{
  "model": "sound classifier",
  "dataset": "chords played on synthesised instruments",
  "train_examples": 52083,
  "gain_aug_db": 6,
  "time_shift_ms": 50,
  "n_mels": 80,
  "hop_length": 160,
  "input": "log_mel",
  "spec_augment": false,
  "win_length": 400,
  "targets": ["quality", "inversion", "instrument"],
  "num_classes": [12, 3, 12],
  "arch": "crnn",
  "norm": "batchnorm",
  "hidden_act": "relu",
  "depths": [1, 2, 1],
  "kernel_size": 3,
  "stem": "single",
  "widths": [128, 128, 128],
  "rnn_width": 192,
  "rnn": "gru",
  "bidirectional": true,
  "rnn_residual": true,
  "rnn_layers": 4,
  "loss": "cross_entropy",
  "optimizer": "muon",
  "muon_scale": "spectral",
  "learning_rate": 0.019,
  "momentum": 0.95,
  "nesterov": true,
  "orthogonalizer": "newton_schulz_5",
  "adamw_lr_other_params": 0.002,
  "max_grad_norm": 1.0,
  "max_steps": 3700,
  "batch_size": 128,
  "epochs": 9.1,
  "lr_schedule": "cosine",
  "final_lr_fraction": 0,
  "warmup_steps": 110,
  "weight_decay": 0.0,
  "adamw_weight_decay_other_params": 0.01
}
Rows from block 3 of a small sound classifier, named by matrix and row number. Each number is 500 + 50 x the weight over its row's rms, rounded and kept within 0 to 999. All counts start at 0. Numbers have three digits each. After the name is the row's rms in percent of the matrix's.
Before each channel's rows are labels from the 100 clips, of 14976, where the channel reaches its highest value: "strongest on" is what is common among them. Only what is clearly more common there than usual is listed. The data: chords played on synthesised instruments.
# conv: width-3 conv, stride 2 (model.blocks.3.conv.weight, 128x128x3, each kernel summed), inputs 0-127

strongest on: organ-like; horn-like
conv.45 105:461497567519442443561387503518415522440564465559465490396515552469518421514436418659518453594582514514478465470584535515482552534476519493522475555452441477518473483513469521493509464514485534511424600551409471489622522475554524504546469543509455526517526599447571507438462433520505475460511473520459418495538583465520501613527461445493455517484389513499527587511444523446469548490553

strongest on: organ-like
conv.74 102:527486526464454524504463527384482461479522507493528522475496591566581467399537500527543441493475459493533520527465498542554462502529465598475452532487500610472481509511446515483463472513634578474496539505477415392583413497559593559543422516563488440496527453512360453420409430515460494580448512505537449514511451467426464499559521428480502538587487455548471528586495558480548559576503

strongest on: arpeggio; playing: arpeggio down; square lead
conv.78 106:486563516489482571555502516456443486457549457481446432520394546509440487468461542455537428483506495451494485507476475480545459519490601504572507519556425474415481479443522546523559541531650430479529409446451497578517532418561475579512544396461483447484496484422435578465474409467565492447476486480542440470445506455513526480454421435418506584448517569497541485402517599475555526419541

strongest on: marimba-like; vibraphone-like
conv.36 089:449553523595493467485528517473573496540453472530482508473520498493472410534509451525510486464495509534493428534493609450479485406497486534508555455447546510484445456464442558504496558549413529511506486436416445451455496469515460521576666461513589548528464520423476450642469454467482482496525432422486468506540525454390540599442428439536534519476459593552475445564491449453460576395514

strongest on: playing: arpeggio up; organ-like; instrument: plucked string-like
conv.31 102:452519468541502501497537420453460497460432456537609449415613560601506498521549508487489489414422466423525451526522552462479538479566423460600503505520420505454494571481475499530500360464493468511461506478487459421568512537481524484495416488526480450549504547549486551442560579575555527463409464451554468466489448540545467524444430431614525512525423474437455581543473449504436522415484

strongest on: electric piano-like; organ-like
conv.25 110:351510469563481481591468463482557516521449641495455512517440571548436428493468629529592502451550502496535441413488509519480545525445449518498534468506455531483470560594561542479475560490526553534505497535443441488552596478437455539528483500471529493477634431518390512580484483559460464498556486535527438500570558420474485581501549473408513523527497528550485556514533515441439461455464

strongest on: horn-like
conv.97 105:570502530521478421503546516454491530471535611505397617496485452450381525448510521545506428489582488554449448480489432500521470556428472587562476467481469613487494536400403380497498496510468536571457536583528540549438456456527537542497531543498426445550511450502515577551515583478410492411520529536531500547475470444547434503568540495481455486520447548534478491498490508466561369498470

strongest on: playing: arpeggio down; marimba-like
conv.99 112:504521494528437604497479478464542537556481620496441584513526499519453450454441523468515540425482437525464511430468535492418440393521591603519566454538546528533473493443467483476380532460582535518530498501462559514516537421443475427530592454552506526489453491459496493666485447463456441554518539520530545529531529504479589452461615532513483479484454610459432472458460548450518493450531

strongest on: square lead
conv.62 108:527528507548432444550532505416461430603471485458499465518553500412448452445553509502562523504469458432474460492399450599462445477437480462507511506649603409480443464499483525454461525478572552494468513424473494522531482534427508592520473497456519500545469438500554428517549508515449540558480501403471456468564594454417545522482561528417488515516496553443550564561572521464431448573413

strongest on: square lead; power chord
conv.53 113:559548453503502579513458473527507511563444533453501496616506452475506524539499551521505555528606476556460485502456453497486514478558508487471482393533527422546547470535552507536538543449644536463468529574454559461410532573469511544518404522567640570493450436468512514410514499464486567533557539499477525478510550512424564419504628478595489424517480401493512477571540577510563489482530

strongest on: block; harpsichord-like; instrument: plucked string-like
conv.116 096:439424550478470456436471533547504373503486631464514432385527537473461505491434483506460405514503590469533565464487464488587433545501399486497475560546455574556470476617518486526447461511412533481492451519582464420475472518548456525561477473505483505443530462515477537488553496480634609520595517511470512519456498532532554500535461442496477506493597421520447439426523470460533586480492

strongest on: harpsichord-like; plucked string-like
conv.108 094:540446451515474485571448486575464607507454610459571530540500550475519457573521489442444581496479523561474638453545526480504500548534522502521460477531500490521537474566434519429571459464506498523508432502578451448458499457416555537554567545529546457553550508498516584492486480471523561462565519552502453500533454541487600484586582459446593501557492585552554453559476643538581488530579

strongest on: clipping; text has "clipped"; harpsichord-like
conv.58 102:524476542523488503463565524497538408619492366507505531524574474435543463509516481572538548484535544496421402546565550532495542530449540532559410588432510455507498526549589480461469521559522447554524526531504509574499442535546403483615526584509462621582509514426518536515531562468580480528536452437539439460525519533428471485547460543501580612499561494574528438492522497462479476536537

strongest on: organ-like; piano-like
conv.48 095:531520480445494463514497482469477509478523502451440507494490442424465476519577410503445553440557524502516477484456498520466485548526515463566469471466514573422480555504440563447518492460470429475513626597467490468588518396593577490512598378510398395522485560570407557647520510522482505451518459428524456520585503470620526485488492557516445539476488515453525491442444456524463475431500

strongest on: arpeggio; playing: arpeggio down; vibraphone-like
conv.84 091:556512496535437503471462544500527419603471429521446483488533492465514533513439631417582505502552641475508522616443579478515470368444479610488495447543453385471543451419466438483492410498508556443523460521476527534509510502538591582543576408547522531396542424492541538491514481499489492588478595463461486495525526545515480485457475410500525505538503508522504543541475518515492481484464

strongest on: clipping; harpsichord-like; text has "clipped"; instrument: plucked string-like
conv.67 103:522564601550475504535491543485510475470517580487523544479513366567432548503589463543422537453551503543526426487508439587593553456548458480469604568557474591537458560470460556442542481548613479528502625474428489516491488446445480480455474507466543409445462514502466487435477514475544550561488538465536494450408561504519501463563491520555461533616471467467454416523501515454525492597548

strongest on: arpeggio; playing: arpeggio down; square lead
conv.8 108:370480420518479547519527563539466555564439480506451468489411584498458497523460584413462510522433523511451518552468533489417464445438543494525458450544485447540451417515522507436529489470445533424439395470499497511458562528555568431464409439469496496534567501516528586428430501533410502439456559460550481409507528544475587512408498417559494478425550412536437459542505538421510498467480

strongest on: square lead; power chord
conv.91 101:482470535642523564493492522474548539460447575495496537539596457616596626493538481537595449541499486541496541505475501511471490534461543592506478513507525580491469395408438583516551590469562547499488513450495481510466526465568491482441391495571565579526528526511471458396517491450478481492545510470482501481516514542452624460429546572466517475517558516541544412490498476466515500556607

strongest on: marimba-like
conv.93 085:542480505474563484471441479515505458494496453504585529567488567536565472458507484458484534518544416581542452466486550471505486477419411589597543444559475495431655482511521432586514542502418445466420464599610478518537494494515416468482438574423506524479478484477499409546481480497518445483452518585509557472424472498490513369487488536485558480413491626560520523494561493541495480558517

strongest on: strummed; harpsichord-like; mains hum
conv.87 094:433461534458463518507426490530541511530503531479494475503464426455405338499521533473564458471528489551453500515521500429573569523409469417508530398458469540558420460526520470438414539553456502443504484458566399420473538505475490488487422471466468370445569590527495476538443451424532582513514460447470560486461390487541446469479479504397456440520535413491428472516481503534492489436503

strongest on: vibraphone-like; square lead
conv.6 110:478512497603442530480512546499536445551533390508508465554598494470449460481505595570574542535573552477519437566511523445445508560495590420489540510707480390517526461522536475459486502514522502495450473520468514606464582515443510545524455520517518477469472464466558497437490537489449487533449475501486495397488540472391537583498540475497458494505581403524515562552551554482518463419437

strongest on: organ-like
conv.17 099:531513478574476451523513507520502479494528454623471514529394424502464557457515413546528515555480424483494489494451559483511438519407520546530476490490533503518551503480623575566495533489482550556455571531496534525492618474559551535529531497430549541453530571476478537615526544542508535445542475453516529513410597526490447618604489533453621499521449566545512554559509496599494575541581

strongest on: strummed; marimba-like; text has "clipped"
conv.103 104:468459415447419507528526483447567498522533505499422505401361403540416363492535582498533479527547461589459522519527506395486498513519578477519449393514493448460503472460431478564489498474414511501513476422510450464526411456457470518487498432494470481557517486513465440432516490484411542421504450441443519498496479453431502523520521358507488466554487484586491547586498404494520562473473

strongest on: piano-like; clipping; text has "clipped"
conv.27 091:468476507479520466527396504500446523476517561536538451419466559497550459542505499444452450468501483455473497507485525505602498509500600497495479508456442487622584524506440428584433522612510515458491551499539442488459439458433525487424477534562413377447387514589496572463481496556542546533505449525444567563479479531585485420543382476494477492512487405442512445489489444482530522380469

strongest on: text has "noise"; harpsichord-like
conv.90 101:393399532561527439462488451462436495453514458525508572558510482566519441437448479474542550442486462531453509495468510403544487548370514524513585436453438566454449460497432507450519513546541531551491516488522471466551426520445417490398546449384530475483488450450495408508423490533573497517476470507484485524528453468454394402564483573403509431502489437476436585467449477512518517563435

strongest on: dominant 7th
conv.72 107:449517466534574488476577474471518486536512561562469510539479543524447451488534500474437501520451485507439511470416479595481502499563510485516548414514506579486479608551425459453511494460418477528570480503442573620478455458551550449514447551456487472429480475498515552437482535578513495532509540536443501460574499511451501606511585505564516395565661455454474503434389428483595433561519

strongest on: marimba-like; clipping; text has "clipped"
conv.106 097:504547559532462548417559530443466412471453523500510505412480460538471615473481516604468474549436512482460389539508501521449520506585559493438444546521592457483465478531558470331435407507592487518439533475527527487518451525436488537590482493525526594584548490542517490473471457576464443468439511503520479503507573540529446490463461581483533561555415459531548543529513486430450403511450

strongest on: horn-like
conv.50 091:484510452506409628466485503563451553448477464399521493475547480413502415486477442439500430442497555488561441487522494468346512529432497445529452489486480535529554508456582523529487431490440433523452482498543544425481371473614576434477457442471523511413461521475491594520537503413527531474573514460509482484402442465531508495528418565471470481471471523492535498538504429576436564546459

strongest on: dominant 9th; dominant 7th
conv.127 099:468483427461434480438504519439473453485437458437448475563450462512476553498486386573473459623598521508467453544497461583403415521535484490540483509414462504508495620567446505433408469435507568487467416536400505520430489411470581476458436494540489459499469496444559479555438494458479480532505483540468527511458537497466539459449470568411410472488548515390452475489456569502549429523520

strongest on: minor-major 7th
conv.126 104:462451510493542454494557411564470527597535430506575531430565463482528569456504469551488456556520425440570521530538497590509557558450516518462495555460494445438542656530501466569545507488497378482549527487505548534493475462466455543562500509487532558474579465518544432487532471411533481535539560509572599485479451497421460440497496650502470509382552484472412557456502456553548510504467

strongest on: arpeggio; minor-major 7th; organ-like
conv.73 104:546502504545452482509535497436513448516574450406490449484598560431443485568529513555566457550526496446466490553508477410470522403521470370504592718534489477510474522514419508494435506537476490456527523536468484508515496458439502536505587468538446500450454533490540469569486476560526506502463516441590379585499458501466515495484464534566468653548514550459505547491557502488457488501512

strongest on: block; clarinet-like
conv.65 088:516560520466536489516460508488431456468542446465532478505468441455511477518482466438473401486475504504582562458533612514581456518461560537437537498449448570475487426537511473457539466496474451481482449477605497530569532419380493531437476571499430497524529505642439487462563539520477456487488414499462620458547441516397464460555481482444502425577556515469554477473589457591535551402446

strongest on: clarinet-like
conv.35 111:501518482561521520545487596518371520524494524511486520494477434521549458605540499496579510456528488471481477520510572614501467543526559589550541456547531526417407520531538454510464481452515525456517502574479513601531468485558474427504418539561437433487426514511469419339470466560450450460483508505520429394542512446512499575520511519439510445509567467539564456608610534499565526506469

strongest on: plucked string-like
conv.14 098:478479529443471503461507480456513514473477411469530522473469568550541407451558495627466505487524467517522449551548482612477625538489504486564557484436494516471473476475484578463469516497490484458504526487467394563557475415541461502476653443602534434558527542554460481605491426389439448470463472459484477529481429557458452452421464463437550486416606557486477510528480462491467430475512

strongest on: strummed; marimba-like; instrument: vibraphone-like
conv.96 110:431470530517466500448529503514574484496489491540473451416490504547455563506592532499529524486482544531495423547516420454511498535480522478539509541552535490477459542470556619468464562478508495442518503454535468530632414520551572449511581432463393419480530576524554572648471590524542518487427495501499480555515445547463400494445518578553477477480579614560474501418408439543480526552485

strongest on: marimba-like
conv.118 088:515533447532497554484416478505422476577525496461541509569436452447592567505473462518516487474473577521500455453523535442449584495515510554417441460503467477490540509368486519499506540482447419518508526510480481488368495496587574444460499595460536417536395475590600610465524533555470502505546487512493428587415542517547444487521471534540566488459448492495409541601526493543420563525489

strongest on: marimba-like
conv.120 103:446427509498496500490521484530446397468481370532527543580418547502478494471495457550532520538484460502490423474500539471520536525592466429550557579444405415523484562520522486566456511488498472529515500465608475450602432431523546452528561488443481556476545465578541498637435495493411509466512433472572550536473507489541493452473477533522461527513440637446460534444522476590542528495381

strongest on: strummed; marimba-like
conv.85 079:503560498522472454515606475517555529492478476489468447482497522538533435457527567490527463503545555535518550476482423478488440466500499481482477523484536496493516559622473417483533502487580413516509461463410518502510528461452461526552496502490567566450571484474393458766527468416503473545531633521563516563520477538561495436521471497515472487439444564456467465420471455521426557488530

strongest on: clipping; text has "clipped"; pink noise; white noise
conv.7 104:486554580466546538547425576523413549487446456476493535489626556593559539478503524505474544470495535511525583478584507441476463450418405572523508649477546514504496540501526500547501465556524554470612528439548433439581458537491477567531480492512529495529543496482541560433541444500517484466580511504563533510575518563477521567529502535496520625449491472619511570569466514452457502475603

strongest on: organ-like; minor-major 7th; clipping
conv.89 099:487388556464491470421601508393599513519500390582538543487534562464484547517443480556553524608451507472471441494478509518448501459532440549457492552458435464500482467455474544456488458489472523498529505517445461519515485472589549497494508411545475664560412489421546472439566444596477461445588473469507428451447460496516446463542517544515442492451493454468494512489486412419418455499442

strongest on: strummed; power chord
conv.101 106:478454471416448443545541513499446577468477541475564600472431515480543525427554470564490465469494458515543531548480482507606517500497459459543509476499505488384469402571538473470520603497556446493528527561583460398552487602450482563474552497492456491443523624484446544487518607539615583483493461478540521442427472543483487557521421456528423545530438490434548438461484541527457472583522

strongest on: clipping; text has "clipped"
conv.75 104:416452532508473506504481504415522516410433464527476592458512532485483447508480474543537469487526458459449550609497476420533515504422470595555572496536461473489464517480516586436435568496562496392546510535456487430552502422475437477567430421472395469425576501534478496361463440560443486487465494519547499460517481485467436426418508542597442453549551423515531532574443479499534467457573

strongest on: electric piano-like; text has "dominant"
conv.111 105:517542512522468518463524548447530480493565437539473510483564514602423509490489544536436461458560496576489505535518500462507574457438530541520552469501463446496535577549403518489462564442434457560464510527475535517446552553518539541453642567477467531493483426505502487495468444476493615526554470564453524498575528514529462579544601534637451433598489618442431562529524450405570474446518

strongest on: clipping; text has "clipped"; pink noise; white noise
conv.64 109:447487416515522507478486528522561543528480405384486484514589577585529468454443560462478533558493499563534518579544539551504445536481488465497578472572556405546522489485520430483550551505502536476461531526519608546517473507523483473610441559394498550503512486461523546488530394540556470501520487512409526477497550572557408551648554497476530483548544512439465561576513394465470528451425

strongest on: organ-like
conv.19 102:463506442631522444508505470460419566497439500521443473581497614551499552441487552443532529489503447391433507519485488561433543468580561470471451449498511557510519560479481522517508544448505555504495429473481539451543556493537528514475513460604485545497555526509554425510593476670449534527438568553482522504569549536492572644453461505501495467483473505469536554519479471470486440571623

strongest on: muffled (low-pass); square lead
conv.100 097:511603467506512451378548507485477417542519392537464564615506543495459474528467464506464545499500584538487495477482631535512521520563496473479479485532522440464506591564546530483576494492502562481425500519432582523475483560527440480507500574595533502542452548542542504512454484456429484490506492449567525573477542443496408548561510487464509480508546620557444571543637475504565560500382

strongest on: arpeggio; playing: arpeggio up; marimba-like
conv.13 091:500535444512454490495552487470497550483488571513484542508404597511496528596509476517499536469540522516560530476524494487544524497532487586575548499482612506513474405482441471421458461453495505472583393537381485496518532381599393492548556496595552462566464462536513495567515591482497615489553452545441486471527494451455463501426459591482553439512532519534440445520471368460497464450536

strongest on: piano-like
conv.18 099:543460458542542526493454546417514550476521578544487563439461450463439509423536484442476452505476470484511437472457546679430403530504554472502539462609514577472500533545482387479458519464497426528375495493477531588480447414478544465510411471482441512508480493454523468435423442451438467469432574512520393436487539570528526480506473425472477528477424476534432475539459479432531485460457

strongest on: square lead
conv.51 102:490541530555428457433586437439586536561467451451560470551628546465534469481429548590433571540493578546418526524569502429546460471461514492460496554492502442457539540509571466484480472552490511421480507514533465523426470442494505502508475598535600447510514445476570627513437476559487461504462611541532517459595500542478489556439489604462517611506441474512565542476457543515490461475493

strongest on: rumble; clarinet-like
conv.68 099:476564422480492518441441412486462496473501467500490495486558554454528547474500452458434412631516451558504487480388495495534490517502530443464424468539491448513492441374477472608509451470456504466501476509491521462503495480439505503427540545466536456511420444572558504501508482612458486444351502398465483506466438566433448506451555579452450466517485454446506502515514381512377437466448

strongest on: clarinet-like; power chord
conv.122 105:485519484391494521548578471445565575454443588441499588478514472606413432439524443489493485518503480477447403454415468539478495480479442579412538493448601526494484486501492544530477543491484496479508486593490479470386458496511439446443449466506538488547447373569450476379491402473467548561467526506489482378491509515463579477428542505508493455538551443545448447522434516457479455495468

strongest on: clipping; text has "clipped"; pink noise; white noise
conv.104 089:536462535527556480486505587483476448502479483585553444544582516525590486538452512484486551500489607528579526582531483528540484476584507480536475522416541470524620437540530479565470484615512606499469500537601517468399529505454476543472534529528502540493557589519562519566478532500479442494452454457532535581411480521526519487519489370510488533631384496531489457510543600593518502533494

strongest on: block; marimba-like; text has "thin"
conv.123 086:447473467458512488545524547489514406552457377557530454544477568590402467507611503554509539496474390561492476525518471572468489541551595445500586453591445463566461444583537488433496486509552475546421514419473584419499504501476539492518504511533476530525510536550514548530490563478532557480526439506441460440517523582561406470553450560616555563538509589458469530523426462487535506507432

strongest on: marimba-like
conv.125 095:432418470427509485443512440513528504437496559511532480496471455608556454420493545394445513566535496534457495480480526446501511489444417470416490437466454476588506487497491524552531508566504445449479486500539482449492528451478532485424516471418558434465479395548551437527582420514442554522453504478446612619503430519555415471484537440442561601512484428566545451480520512429442525524608

strongest on: electric piano-like
conv.52 095:451508460493475453532454508502544416526559500507481551461458450533434480459495511492543467493580526461536467478503482536487459424495510518440510550505492516559554693478487432411430555487582443461511588589510552384511516459421529489497525486454531464452489493479479549646512480513470444429510547628545489531480517496545430532544493551581521598539479613455564596507468428483505474484497

strongest on: organ-like
conv.26 093:598530373463472455533551467473513524490479565469459506487480457461476477484627469504577442468505394449432432427477511469436428489570483458560488528552492509479494437450576565446466477480503514430489530495471496522482494524371478548409498439581502598494454649434463428481475541492493481523510485446583438484489608476395590526427487491521505530463469465515422472466432483471491470496524

strongest on: harpsichord-like; marimba-like
conv.40 098:494482517492520460461555503454540421515494355436529492507505481449580543499575517548482544604538452421471545554529497511485568555501513486496521555521558492544494621551449462411485520510504508486527497583576409492567485530549582535469482580532472459493532396496512485499475401447572531515493440558511487474521407434605447429582475549514582573487548504477534552584546452429586474460442

strongest on: electric piano-like; vibraphone-like
conv.20 101:522381513485513468484463495525508470421499463431424500445516369469420456533505559479454515535525506573443514416424358508427441481471449488467492583537476521514534386457410545482490467503454514518487469484371467491380432461594580586476519403534523549531478417476500490521481468461476512443406493472554464482514500473476452446487487505458460469506513476523566400550495554502590500505492

strongest on: block; organ-like
conv.119 100:537570460474521486428517456443578440554531400621465543484422510539491544521451427455429571527508514537506486519477515534573511534544509509472475502515463456446433549450460523442447478495562502431552552545475540513430488491485554407587515477570496527451538554487490448559469650530570498462576547514454511540520491506556463522463423525520443447401575486452577571527365506452576424488548

strongest on: block; square lead
conv.21 098:497431566513466515496488556490448552529485500457504497434482518553554504518616503584551456435542435531478500537467472590450480411498519534540465561470603501543466553512522594527590527627465575489567540430433489478551498520573395479479421520530557577559562471522538509363579505458527512567492468480516508458529461580447545506538511520450578567450492484471504441522487441408484448537592

strongest on: block; plucked string-like; instrument: harpsichord-like
conv.92 087:493526503520545448511459420501504484509417565602591478536518497498479473551486544501443530476451556548397494523458402458595461505476535511492489452479490589582533493425515466441486555555541529498554537536532405395478546523494481500543482557512460404545588550552497478437532552555429533458476528439504599471510510438568521460618564521567566555502476541560560503417465565617549521431502

strongest on: piano-like; marimba-like
conv.29 103:522516484487500386445553495440527468441426449490527413543542548404472536500451485446498517482464544464493446518550488468456551546466521447473492446404507523504525494452466540518521460578430452572497511503481475489374471577490476503472597438437570413455519536502524468481506539418472605502463513488533480557422469509426404511507452553408521479523359499505543434398423534563440396511556

strongest on: strummed; marimba-like; instrument: vibraphone-like
conv.16 102:464533541519476525473534575473520517597477538454469488440538491497496517482513514522464554494456588557479486605468504536537458424445527600502481515538458551454408463467573544441461533482481512458551426405487624587564543553512455408582546489476506443483532504463474532627504543562493461479434513515506530595554469483488514431538494469478475568562662586567463434493513422454483460566490

strongest on: arpeggio; playing: arpeggio down; vibraphone-like
conv.37 103:510530400445462491500449569433425493510509426479424458532451558480524435470487563530563462410480581517517572506527361503420489460466437488441451495622454545482382440477506527421436535445461527472476485522539551516472522533536440487469548462518482438472443484500484510510473434560473468428444476509560460510568460443504460483441441502443402453562539474479441584461505439479584478515636

strongest on: dominant 7th; horn-like
conv.76 108:477415504567532463487587429521508489490467476582502569505443541511524563593571516483519571561531537505526439512556512559535542563516529535463540446460551602539421544567459446500477580493425514564487538484477502481499531454430513454545462542485426443461525535533610495404559461535482426455488577649520456476524453494450456487507576544505498451529602386515493525500454509485593447605482

strongest on: muffled (low-pass)
conv.112 076:498420492554557517512513509525389486425448564485557535577491493561495597569526402525543484483560433486433528505514510509338469513571464539583511458555520563404529521517489464482496509500523551537498516497494463486520469572558397530427593448531492491427557529507546436609535479465523492614540513465506483573510527499488505486437506556546499530483626610581442465567469520492494538513431

strongest on: block; organ-like; text has "muffled"
conv.59 098:529463562440485466534578553482546529484508546547483447487538492512474595475487531492533505520480526516551466504472417530471408440538508508401467483603438475443504526400458411533573455518500548385423461521580552577483447523511542488534550460406525536556419427473512489329555500523501463541515594475489445512476588491542589509553454497490432524472452404454525513510498547430421462459465

strongest on: square lead; electric piano-like
conv.44 105:491533463510415588516589470480533559563518437503441563452426527453493489568539481525517513557509491467560451559605571429437408582445503511528479492509506545443568533529629412539539529457426544516551529515410538448480430461576579502495468506565482633470461564424467460481526475580506516487503483529518534467534498536437507629465474469526609464454437503479527541548538479475450490517562